From a checkpoint of a small audio captioner: 14100 steps.
Rows from block 6 of the audio encoder of a small audio captioner, named by matrix and row number. Rows with one number belong to one channel. Each number is 128 + 24 x the weight over its row's rms, rounded and kept within 0 to 255. All counts start at 0. Numbers have three digits each. After the name is the row's rms in percent of the matrix's.
After each channel's rows are labels from the 100 clips, of 14976, where the channel reaches its highest value: "strongest on" is what is common among them. Only what is clearly more common there than usual is listed. The data: synthesised sound scenes: up to three everyday sounds over a background. In brackets: how many of the 100.
# convs0: first width-9 conv (encoder.blocks.6.convs.0.weight, 96x96x9, each kernel summed), inputs 0-95
# convs1: second width-9 conv (encoder.blocks.6.convs.1.weight, 96x96x9, transposed, each kernel summed), outputs 0-95

convs0.34 105:081143122138115163159132119119165124156127141102169131166116099132120113127112124120136141120121126142115140142145108124081106082136117107149126080173119132131088120122171117153128123088086166124160115094153118112097132115111125137102068111104113128078117146121138117089128055132117121105
convs1.34 108:114131124136126137159160110128109120162132171125135131121131121122085126140123081156149139142142095116100115111133122178110178159162134137164117117149097081163119137120087104122067147100119122139141141142144079151114122113148173093169127144153153137138143141131149064110112144156117151107
strongest on: meowing (62); background: none (60); first sound: meowing (40)

convs0.0 110:098115134149103090125107113119115125099138135138115104141130130092129179162123107116119092131164173090155120134093118119174137120104124119124165127101120167124084157133141098125144124112097100162113101133144159103124111126133122068176162172085114085134136139152127130111135083128125093150
convs1.0 091:161126147145129132115108117147107127169168117100114158185134104128136125177119099103139132134125122158094134110125116107187151150087119133177093174128147125135152131096111104107119131130100155149081124127131137158185148132118083126158108178135123124143128078154134154141122155133143141133
strongest on: meowing (46); car horn (36); first sound: meowing (25)

convs0.45 103:094154194133144129151152145152167130144160120102140126201116133140142118096147164102137143121129086112126152164147114115144138111145131140123110135150123142123160150129140110130133106152140092168124177131165164090140138097148121097111126166153136119113099125158178104144119123105153085152
convs1.45 087:113130175132116116138069168170143117126089188109118104136122108131122152093117125117155117090114149094135141110134110104138134153125100123134110132103177091160170116121109142156177129135130135088094149155133104158129127097131116145114107089114128151172136123161133125159136145082107131150
strongest on: background: none (78); laser zap (26)

convs0.67 102:114109115130169079132131133154151125090114157136156112109116125091103137114095121137142112136146110120074122117147077153103109166116106133126124106141147149083133145110126114148106100167136149133125092113135142103107073141119077118183153154149132144117129141159100120090122123173085149158
convs1.67 096:139118125100141118131135129112152177117173137070092101134153105137126107113110143089130131160094114124123101121140082125088102108093128143096132122124118111116133111128140098130111143125119110129155081178164126141118112167088141165102173146150154102127165158108124092121112181105120162111
strongest on: meowing (31)

convs0.4 096:158116155134173110138158117158171146116107153125167104168137167145099140167126098112083138151109123158108136140108146098125126152120154131082094111155173120127142126134161140171114103168118136133119096142118112147100066120131131145125135117108133122148161130165119108106127141166128083167
convs1.4 103:108100114118149111132114119129116120139092141163118132150157110144140134112149148102124101111089072111149147099080119117156148107144136157089105106087134088123087107134159113128149160088177124113102100094098113132183120105124157129135158095145131132130163123118120152121091157159095124164
strongest on: crickets (31)

convs0.43 097:130108148100127129115133099115134141100087097138118131115122093124142181154134149111085100143138097132105165162113150101142153095120122106122116152139104140088098103148136074124150127161109162150110123135144115086172102146113101103105079175096108089128096144103148124117096101109148121120
convs1.43 089:122137109091170146138078105134125103114162113134136119133138106095137154116121114111103154111087154143118128125105122097106124144102164143170115125131128096125087108123104128108134135121136146119118190100105114113136126068130117129147137138152119140125106171165203130139125088143095190115
strongest on: car passing (71); first sound: car passing (42)

convs0.41 103:108135140119133148151124148144109125137117135165071118134101121179111116129138141105114104127132136179051102155128104129103132108169097150180168092111129093117134110132126161125157169126114118148118130098079122129111081111096136091156130094139134151150110110103097135123145113126152107127
convs1.41 097:176119111115126115088181117102146167165112147125149129102109141146118122097139121163115114127128098084175133105125190131140119136135159149119126150149107135120094146128147124143134107141123129149113146084140176104088099120119108132118157114151105131117173182133122192104129111131152107106
strongest on: hammering (32)

convs0.27 091:176177132128146113135133110153099111145141166117129157100159159064142142143151171181158090132139104127093079107095124144120099142157149116136120139143125129148128093109117170130146144140152102126152135146101102131134155096134136120118144112089114130134123144194120121141175142119145117149
convs1.27 100:095133126139124140116108066079117148115152134184150117130158140119104081142134134131148106137093164110139142122148167124162134120110158091109141134127162114136113117095137098149151116144136150106103151115112089134131123155128120152110172142141123099137132111122189105147067114095151155172
strongest on: background: none (93)

convs0.16 103:101105129101183108136121176097148134185115139114102092115115107106139147135157097119121149070104152109099106114112156113129139124105126107116138118149134125118150131115134135117164108107165107137117153138085155076159165088129124149107121123108146121085081097100136124095147132122165160126
convs1.16 095:118111121109094140147171129137157116094104127142110096109142136144133146118137122117121105130136103170120117107094131087132163148091103073095141092162086143081137105120123122153084119118114096081129113157102119116052161136130126108120140099128157107092140130158125132129138162096110151140
strongest on: chatter (42)

convs0.75 098:126161107113113189155141111136123098132122106148133119150138133136127110046124105169126102155122154129118109097135127148117134138174136123118132109135152122133130096134111156105133148138123087131109099124126120127127114107170146146162195091107103166095095121149186137163121158140108119093
convs1.75 094:106136147156084131127108093117128124127116132115161133152135133126071134128165132141077141099158151107162086098112098147125100150152128170148153100142153113142124156147121099111160094116157129108167117125164132136120113162110124127067115104137097124152150152140100152131070145101085131124
strongest on: background: none (62); howling (32)

convs0.60 089:102134118135113126130160114143128158153125143104080117104069139138122156124172114098131091119112177116167127132117109097192101150132152094121138155135085150148087123147137120151128120154114117173145148078108122127131129127124140160177165117082139139152113099125117095097138134119154118138
convs1.60 098:135128153114089143138106114087132152114087171137125133112140075147117132116114151096120100110150124096162135141103094116116141141085165105152057177153129163126127134081148108118106088135138124101123136104173117136118160103117166120139142163116109122132107134160128148108115123107140177134
strongest on: number of sounds: 3 (61)

convs0.62 100:128109113137117113119139104150176084095125125058145114155108128139133116132117129104126138130122110151124133126166102112146093092113146065120106107093175125090106145133148167117122142151136135106126179128125110175163129154182119071137153132093104130105118129124136133126131138151166103136
convs1.62 090:127132125100174122167147144098156147153102122095175081097129144113110148157099147137138141152156118124144125082116124122071144151123133122125161112113122181144073116170172134113130121099123106132086135151126123099161122128086090106149106096157112128121132156110110121113134119130092153144
strongest on: muffled (low-pass) (39)

convs0.80 100:143090083153135107123105090128089176143097156177119091125099098118106080117108113117129143102131164159101131145118153140099095099122141154137169110138108153111142112117147098148155083144119130129104130158112120108132113109146114110127147126182106176114117142141094119129116119099102087152
convs1.80 091:178134094099095105155150141113113154137135124113154159102129146174159121166068127121146108143166089163123120121140130127142124153090133146124142154113109147069092141140138154110130149128132121117078104077158160133151104123147158122130129131138125091089171151116130132103151119101150113112
strongest on: laughter (27); drum roll (25)

convs0.81 099:111117100066137144055115128136128144137108140166102094128095101099139122124101108127129114130119162135105113101137114110119133140122162089154152160118115098148104099116123084142159121139093112102168084129166131134134138134112155145168077114153136132082107137126136105169111151116108119159
convs1.81 092:184161145132151109143109129132087151137107108139114144151145118114131137144122109142099110171153117186166165142133144099127108125153161127158120129136139090107147121145150161162118126123127123117181098156180156154143109107092155137126081162116121132138114120196113101143112149152131103131
strongest on: siren (44); first sound: siren (26)

convs0.8 085:130131143120117148105096172129151103110094098128124155136121120100156111132124123101152101110136101103137153128139104104205097162120104111101156180137117100146130115125150127105139120106122163117114144063144069105076102127122150126121108116153127123090142148132152111140123096120134172156
convs1.8 100:114136164118161122138099113132128142135123100129100141120104118128165145120179120118147124129136179100131140121103111118132139131126177121166137104152099161133146177105108171119109105168126079138192071146154080139099132116146130120139088127098133141145106148132116116151130094120175153138
strongest on: door slam (32)

convs0.39 106:123098105106047158156113103115111095089091149109134130124093118090058118143145162090115145129114115119133144120123123125092115098137179131116146156170147118111131142128133109141089125124086147132104141088108120125118123118144116143085138117119121082100119126098164112151098127101122121115
convs1.39 094:118117129107085148132130132139147132156131105113133158068098137130090114101119134130097147145143121121123105159132120125098166116175119106123162161086150135150146132108161164110097111174103113145120122066130145126153126134136144174116151152070128082108162109136123129116163117128140152080
strongest on: clock ticking (43); muffled (low-pass) (32)

convs0.49 105:118143085163108118113146151133106131110160115145103157132126165187143135095103086162127172150178119153104172147113122173119117125099166120143110135148139114119121138121140150083123104139113100149170111118156152125086175100135124153116171119126149105132151153104150145139119157107102144116
convs1.49 109:147160129136142087126131129125145107102102118116163134101175118079130125095134120171112144091105096101156081059120141125165101117125118128156092140096151107123134124125121107140121103107083144139095105128108123128158098097116124144140128111080172087127120131108112126129107159156106104091
strongest on: background: none (96); clipping (31); text has "clipped" (31)

convs0.83 094:137112168078136107136060139123170106141094078106118158115157126117109148153119132132101097123107115130130100165124107131125124147160078143160115131150150156102128118117132123162161104124143148120123155135138121150132107123166091154062115142134128107096131089100160130158089146136137147104
convs1.83 101:125106118047130136127121139123134116126114147135134124097103151100102166148126139126089120133124139120103126045130104132147124133125113154120136155124132136160112089099161161147143118117133099075152125122138134160128128118131095148069113112123155166119139114110153150117088139112087172173
strongest on: thin (high-pass) (35); engine (26)

convs0.48 103:102076114106189136123153106136088090167113069129112159146138095136152112131104100117114126112156094118108142169158153119139185143108105143161133119090100105097151108132150103127136156162162114128137162139143138128147144165162118093120141123125110098117130149109119123096115134119149103110
convs1.48 101:122115085142131129162123078114109123114146120085150148127114108110122128124140129112124135114083151136160134130128136127140093086160148129189131123143114145161093128191118142108127131104130139127128111149125109095095134105100116101098162151192131123127165193137159142131094158111101100106
strongest on: door slam (62); background: none (56); first sound: door slam (42)

convs0.74 095:112068128128120100139088176088111131138136128184150115117178059118133109135152128154131120133138122152118140140111112053132096131122097117141118113156127135150142141108134127112158096156137149139151105120165158109119113103107107144127114102147121113135108136085114093108128175145156155134
convs1.74 110:127160141145117136104144176159099126090102114134117130104101122170147096131116126165135121179112101193125148136120106077115134138145160136144103153161106175164136135096115160122082127131121131135122085100143141162138133125137117081149145125089136110112124142118138126141103170176140158134
strongest on: siren (44); laser zap (36); first sound: siren (35); first sound: laser zap (30)

convs0.12 114:093151108100136114149073128137103158123121108106108177146179150101141098147130147135142119159123125122072114140154112100127144118121112142090179130126134103133127143078120091143067151155115164127146129119134156136102130078086137096135139110115139141136169134127133150123140116135149136075
convs1.12 104:061131098134127143135083134141132130090101094098127132159116114143093129112099174108078112098135150141121163089118117098149150144114145126140167131157152147110143112124131096076157122146112122098107142126102131124079118116166155088124139122106134114116097148161147125138097112175104105133
strongest on: thin (high-pass) (73); background: none (54)

convs0.64 097:135122147125084117149088102139081116158092126165115102142130122091127144132145125129109086097163166063137118139108117132151155142162137129130122105110123147108143117154128133148096134107104130134124087163084069130103149128151156168174127098173135133151122129112105105131128128163114115163
convs1.64 097:171128133149116184125157146153149109119118116161102112126145112096157117110123144102102159109149154105107161128154106162150110127145145120145099148110143112092107158091136110073156135111151072142159135137161128136103085133156166101118149131101150168117128092081109123113160154140125144124
strongest on: laughter (56); background: none (48); first sound: laughter (41)

convs0.32 112:146125115189110123131140117176131138127115147159145121148134146137129127083099167148132122145124139127103092130141155143131135134093114106099145128134078151105099152213135152165151121093152173113148140110099127145142128120136080146137147114102148150090174161130133120128119082149109124109
convs1.32 101:107122157085164083135108104129176144125091171131089113161096120110136102131131148106106123129169174192155132075162145147126138141093120101136116121123157136116054117145138157133118115129150099103121132147122149103108114165125106113116146143101134124080140129129132138126118128163112122128
strongest on: whoosh (25); waves (25)

convs0.19 087:167130126159164119169109123160104127097133108202098090141136146137128123124155136140089168133127110106126148112166142120124152163139134135119106148103139138170141097142147120094115130120129118140153091156138107130078161101119138129130152132135136146183171133111116116114199091135138146143
convs1.19 101:099118155125133130136104145174152179122119100142074125155112116140137063133152118135148132131105102079141170131091134158121113136090162115146101167166131114099077156086112136118158122087143116086103094127132152106115128106131134124139119100137115087120140130135117137123163148148131121091
strongest on: background: none (73); laser zap (32); first sound: laser zap (25)

convs0.51 086:127115134076115165197152108129117113101109135141125144135153115121164162132141123131129119111129137112113142144142133132094094111143106209096136136106141128121124141118123116169124138152155134090080125092108113132114100125100117204103127087118138131146140143149118082087135169131135117124
convs1.51 109:146087174130109095098137121142112119150115139119097085107126145176121114110125143123126133124161173107182173120101138134127137128163137126160130168121118124185127121110097067131103112120190155131150166119154119119100180145176132121113107117133126134130115102110118158136116147135112115132
strongest on: door slam (60); background: none (46); first sound: door slam (43)

convs0.47 106:143116132138110117074116113111176166140169126117115103160115094105157108128149141151151109126133137120067096125135097117139079116122139106107074123149122177130111123115192149158176094139144121123147138121136144139142097119133153167094139117132123114132132125108151169174151098144143127123
convs1.47 105:142124137128147106151110127131143154151125142134131150068124113121140123173143142139124088141135132125125095084096099128099116144131146124093149136172100197139116133105143162134145095106103143166134117111142095140179165075137125166133119141165118120143096143138129097130102170121070128111
strongest on: muffled (low-pass) (48); background: none (44)

convs0.37 107:126060104111099148120116091068120125125124135151108061128124107108087126096128137110150144114125108109136135149118107126092118120137128114123132107140114133121152129087071125129094121149122151139126096180117151151168098159147114152121120099126104078116052129130125119126136104123124105127
convs1.37 104:172109155124125135092106106119135104150134123145108156132091140116114112146142140124152133113158124127074094141104128126092152129104085138144089171126142133152126195140167151142106167120114115133122089166185130123156114130124118111147156145173124114151129138113136166166165145158112119167
strongest on: hammering (68); background: none (50); first sound: hammering (34)